config.toml
model = "multi-label image tagger"
dataset = "coloured fractals of 300 iterated function systems on busy backdrops"
train_examples = 97500
image_size = 32
crop_scale_min = 1
horizontal_flip = false
arch = "convnext"
isotropic = false
norm = "rmsnorm"
activation = "swiglu"
moe = "soft"
num_experts = 8
moe_every = 1
expert_mlp_ratio = 1
slots_per_expert = 1
shared_expert = false
patch_size = [2, 2]
depths = [2, 5, 2]
widths = [64, 128, 256]
kernel_size = 5
num_labels = 14
optimizer = "muon"
muon_scale = "match_rms_adamw"
lr = 0.0032
momentum = 0.95
nesterov = true
orthogonalizer = "polar_express"
adamw_lr_other_params = 0.0011
steps = 19400
batch_size = 64
epochs = 12.7
lr_schedule = "cosine"
final_lr_fraction = 0.1
warmup_steps = 580
weight_decay = 0.03
adamw_weight_decay_other_params = 0
Rows from block 2 of a small multi-label image tagger, named by matrix and row number. Rows with one number within an expert belong to one neuron, the router's apart. Each number is 500 + 50 x the weight over its row's rms, rounded and kept within 0 to 999. All counts start at 0. Numbers have three digits each.
Before each expert's rows are labels from the 100 images, of 14976, where the router gives the expert most weight on average: "colour at peak" is the nearest of a few named colours to the mean colour under the peak. Only what is clearly more common there than usual is listed. The data: coloured fractals of 300 iterated function systems on busy backdrops.
# router: slot weights (model.blocks.2.mlp.router.weight, 8x128, trained with AdamW), inputs 0-127
# gate: expert gate (model.blocks.2.mlp.gate, 8x128x128), inputs 0-127
# up: expert up (model.blocks.2.mlp.up, 8x128x128), inputs 0-127
# down: expert down (model.blocks.2.mlp.down, 8x128x128, transposed), outputs 0-127

# expert 1
colour at peak: grey
router.1:494567496521537550474589554527481555559503505493421552532470519498358557478450534463452569433585527506511421544487574461546492483487501480510560467472515433520507474398438663445488583547481530493449431409465522462432486484455478421459444467481440505532491475505446507462547424520428538545531453581415597496502481486557467533510499530506489628429534456472544468466483446577556529577519
gate.0:582507491555548476422580567526502489479440519386532513496496473406485524542550474458449480540479454541472429456538517452555489563527552642537456543507581427469469523517497515526488433491510507415518405475490482489565452538510618516485497591577547557484539559441488416557460549531490452562467535542514504546507483526448413423478516557467540488529402622546476496480566513519473434429390
up.0:499572482545553541432603575537479503481455551444520464497457537459541554524538493468454462557463539487485445432508523459509481539538596595567417486500556426425490514481498549599495533535526578464515513502528495491538446493516609499432446588607567519504502490406561393536421557496449480551497554577499488573494487480444467508499483518456564474498397579570569481467516530512380449512404
down.0:477506505415479466542553498508459577464493418440614551522473507561526481498480577468474512483415575397408485447488515470503542479562508563537465531566467484511477509564596540513438458516393478537531479550570385482473421493470435530460541527608549518575437534451528518455479436492489533469482493563417529432497510415570404611464504496489526427531496572466482442589423459476445477517512
gate.1:422457494541513518447541480460487454576382546485503509440456481506563462584528508520408540503532504525539371527480452532476519515586492468529486455499487468454584473521448524571471419514440511494424498489516488503476501629509492492487543393411504557483556442525475506580455468529495485482511466471626546453500417417386477461573399518416522460540443458489453470467443568502447615459535
up.1:513565480501558498442585495496479459585417553591507454455537481548530476528447488617490526488468432486492449502541467571439513508515438517509501450543496434513543447429397535544429482520505492477445477519394446461523456487472480477443616500430588461497555526493509580501505439577529558545479438425630520407458475468484522545512492569448450489531482504430508473423361497402467541459552
down.1:524545566487415510595537541461365567514521503613584529536507491510621502514495462467464454437506433573480478473468536494610407450476453527534489442513522586555524522480420466528452431437505467494495510499458515538477515347458457524542541527595494454472441513460476387502487492495502485518485576547491438566571536425532423441538590557497464487482543444521479560459542463449458487474446
gate.2:544512526503466476513438563576497458465555553608431481505463570534599540601494499539502465444502454481538558475511521432416536518486476438443472535463518528490363554553575527405484476559502495498559428559564541451490449634460518468497498467492575499458559460445533506506445380496526451608510462487587462516530427459613453431465520526514495481504498539494466423565446452474523422524463
up.2:492581481481555536591499432465495528464474496516551508477456451511524472436475538490500476442534565518587459507527535538513466538504606538484487428566467391498613497438526433573530531443459468528451519483418373500421508511520431591493505506499424554521464467518483478504498539493499545450511471518478560496460516487328527599503390535435558584428515458519612540487530564511448574543542
down.2:496494586557552573404490445534549601520489538499544530450419472510498493514565469545481409534590555419558585535410522547482552426487506470501520494474553437545457478449469564482450475585511505540466516448438487564541548519491497513544459544537457459515577437516549551379508549439467451543503435396603547467569428572437482492442481537461381553535493472484433456482480528514543425508454
gate.3:436480539478539485564523504498551500487501495449479559455516598569549531486468433541514467436473516525443463516484483596577483456469470580559483419343477502462498522517519541449442420556582516537588450541535417444506551505509499535456520517468508580398574520400478614500491424531486475592469460459533418535495570423464509442551480448553482487561468557452597518518613549505470508472486
up.3:530471570549443501378524444453462550459601472434535437537579413520482534499502450522485532504499485504546507495573550443449532440510498534607491492527497444516476484461536473505579516461488492417433506427427582545440421519474410476533479538356483443556557529563501448484521475556507360399521502517499545412442442557492513381434486511483583530509489512468563454488465555537521484478466
down.3:478471457561456467400468538428530467494493516467529535597565472546428530452446536535533484558578532420498440572529505548544555458506480526525542527474575518472452482461386635527584516467491583452544502438532463523522452447534546465429475497445438639448599583437473555542564599563545427532438476556524539486504603458485549530461557518543498444500513503469468495527448514491490549563517

# expert 5
colour at peak: black
router.5:487438452513559490387495416534483489549629424481433545543496484512531532484447481535487514524542493459432541537498542553515516589553525462477496459551465517517516536350474489520455570482529557473488468519474459446501515481456482539439434440494524473484530424400549520434467495474460374552544453589475466434519521534588576577466468486600463539519606491529570389442531399479490508560473
gate.0:475524560471489450437536525486473458505469578519477492421524480459503428408493483528523455477549512515588461465465474581409534512473459478511535491500394524518533448464464489506532480484521539438484554496445423492498439532506515361611548507531515521500550504515552396541385447531529617490471509509438515511451492528529640379532500477540435522471470557545401541515403562558542486622518
up.0:541542468410524499495565438446485499493522435544490454417543413537540449362517495492504560407491533563470501524510452517435508449489459452522506496544504538454554509372478520474461488453544506388616513448497429537465588535404495420513572542530483484568506570520446557537378430526480535473496459426444490483521434543536513460532498527469543478456451487566437488505469397568559439590507
down.0:567522601522495428409541474505590554505484478449548447435474504531526535466643488450588584459479463500429566454482569540507508542509407493497511593499577514541450479514551447437478588479445532508431449536524509560547466529504447477589445569496500460540512475448586529491547445602532492680493430497441563549463611450503526523470515505508447455458465541536509499458516483504477520495493
gate.1:462468487536499461511481477430497516487470518609470484479560466496471503413530558424508482544519518523385443421421499483530496529513478486571514475418528503594583538536421510350563497525529512466579397466446527485429559564443462484517503441506497486473476460482546491443398508465452454566556533498479523591485506527399583520501575434503492494444529485487545339467472463401429487459525
up.1:461500448504519399563476476454444530509517507564499403528506481487478527420466517566479494473534544543434368428432437486522534591507457515517511448475552622425535526496398439380578419577437402559491430500556553501469529506470497473440440445462479559490547445483478615461494542484471452515596473437460473568504504551444540533480490553528539554511489553499523480486445419462453439469459
down.1:532496429467490539572353478495432546415475559499395544534472541470481439457450548533477565508495532515408488489500521460490475516441550463455482462581487549563536583413485507550480601487460538533549454519476510447477440489678503492412516547538480494441543423483475538544520411498499532496494575489489512573524511532409453514473497564539442452473569496551493594536564539415595474522454
gate.2:499482471551523468493448479460497530552454562594474431592595518452512401509479578495494589501531478487482433488543575539560450517600500478425564565495498436450470521572492510508507486496500566553465543453575465509543496512520576567504446470470555459482536500472517545578423507474502499488432561527475500455445513507500469485456596468637336433545562498516610556447417536432549508445473
up.2:472560476531512400408473452441455561522491438492434444442517577504619488568525518506519454535496472494495460571531478496627546493525510487492525430436486508485460467508513526507531435489465530458476566425627467446455468570520451606435441516477464424491610515464511504538507503597494518569475550478466480520441531450529525472375560495586539524469619563456552542476464536471474411423540
down.2:467481593500600560491509458502502467425500436474577537482425518504514479494437507482489478508471537459547517477543509417518590473511481560444605511515505553444405434423501564490560499527509351571491403499475560551446534490443476613542420445452420564523493462447499589531456473466535498458447508497453485482534542484549517451571438590491450604487548485508466532580597554510550448442482
gate.3:558481529538555544455583540541450520444466488490546488573480462563484415446582479488500481462500397446531450533504506403434415571469503536477562576530490572507419496520497478463585552488521567543422387463562412486530496498565586473478452525399500532455508514622520442509504490536607520586511548551531494498466533530481460509482469452527492385447495562589457474439509532505454434467590
up.3:482487467482439493606327523460508520541503584503482593438540539432559539558427586477462507479513537570460444524555539514490539457568538479510460528547546454511499528495426492504565489475486482465525609575498575554496510519436366520534507474552468481489466570473523619449456516535396506472511399379506493494572440544571485485457536536497474552494502480438528469573556501457537586494491
down.3:482582480541483474563446522446531463489503508395493544411492505418417497484548495525477563469568482628569565510459616512535475503472512519559493534506467358465538577473479581448483525507646580510517535489522519536493516489517572610589552449534453505563487465433420533485532565556469513551495533495503563485510425555503531504500503609545488501540406452570592473499515533561484488465480

# expert 3
colour at peak: pink
router.3:477610454449536524514496539500515451390461423547542504441565427537635478415467541508427480553514499457531502536470596445500422527478543449513560533495511473593562506476548495408464479499447490455396498459450516491570564525460402505517511480511457452516516454486389503534563429428524518496499538407438584538528457482567505483532409492503548418437517430540476552542460546483505555493607
gate.0:443493444432568505462524450511533457525507493420541518350483439498519581513502483415437439493633546436441610484482517506551526466460480451494545491496470456485475536480515517457458433505522547463447484555558374428579449503571491501437503475525479458570522426552498409417541438514440502430475560566512477503478464431463452560486444500430559465571605411537531429489486485502535549527548
up.0:552384503521449504485507473493501552469545534499504448523544393482627506483532504531537597458515604399481532501410506482484494554368496434518454508561501500655481396530497451559451439524460567505530487375540453527523414486495473486428467560506559466491452515534528482514509526459511568501474525497416542483555516551600585543540538518460533410446460451502425498491533466498549520531552
down.0:554345469546431505468530395493465518453546533483518434520557498498532466535526566458501523486535541462504574526503537460447399550575463469494526540503454494505457616530496507532459472496484433525471518482480521506503575495571475561456509513490516535489506540529555463503432488496571466439444465529363512420485580546634470585566548503614489509510427517587560420482595473443569559486575
gate.1:530531417491542457464504463481512417620629525486584462527541550480524466522571433498557587521457432499618531470546575431467467487490430505484555490498571541551484480466592488511519514486524548500451500521490526580494449401526505453533460523548562492505448448488613489571421524537519470444476487401559609451530494516502426532589503518566454551573510507463486399508529490461507402494579
up.1:537547514555533475466501472503513370505585496442601505476584559463544479455554491467487560459479464454511420553468524490466514492572471487491594540531468514386552525488525418555542498547507555468570537482479480543542504510546625430463531549526509453482397556513593469501548497492556425543491418519502537478442533408560438481610523525497385520531466475433508470553573503606447534546579
down.1:517407503499565522535548553481505563494491482517499540512422540564494559470466507571460488514402507402587488512487469503527564523495532450346418460546362425515590518479603489498551513453500552551508519461431527457548476566435496517502566523568497526432517501594434489443475510497542511543510492502480412506534555457491563499444441534472486485607430468461527529548543495477612598563583
gate.2:492501465474504633475477508470433495427540551466517465418530520507559432479518478467428428559506550508566563570424518466535460454512474558475484487501650620404541449563428522452518450441582514532511488538519499561400492487515560540425572390490454512531447553475542514531540573555496504559492489504482429552551469495536563469554485471515515603446499546467460522540450560517481511362506
up.2:426443500517437507488566560560500475477484476445529512434433569512491532443503490576401452534560462469432442449512458542417430402450554534480604519438440452534441462447455475572482412515527547478546470550555542572458490448536535487524569488548528536458444418517501561567508419503542495526591512483564462441504486556566509493477653564506538503595511501489487504565465555463531558425587
down.2:506416477497498463440505606470505539448565521561445544508404499523459540574449466500447510539528475476471490339445540605637527509432524444447496481526506506412459486535507556548524494563511500458510493500408587506496498495490587503441475614522527548488519485481486512473560534422432491458525528436443508445442488437539409499506519568463596447436474564431506515476442545595467422440477
gate.3:519562547535521587485501455561541440515497393514484491499486537575608524451517538438445496511512539538537492605508443517542525540570534481489541544594454502450495591631511491455489530500501608514451448514556475426420417499432547440471519556497506518455487548562500500577401499493532456485515517475494494444463503514452532510362396492440455562426642472505493504558471533569419520485493
up.3:526418504497511371502515506387420502487517588470520514458543484436391458541483474557554502458542483472492484404488485458449497533457503501505534455443521487554492352410467472502539532552546392493521544486486546574608584529492500513586506489580479476539473438470470476454580494546466506576504536472456514500503483463503438492588555516538562497608377531486510478487558454420512459596565
down.3:583507428466505603562486439540387531579388515496480514509488498475441541563516538458533451520461460456576500538524430586486519524504502501497407457406414540527499463514485542511529522580443526459434525476502584585514537479458421408499507496583505555518403448478573496484560566488431533485406516416549548537456526464553394507578432483550540464470550491538523462504451464498493550561594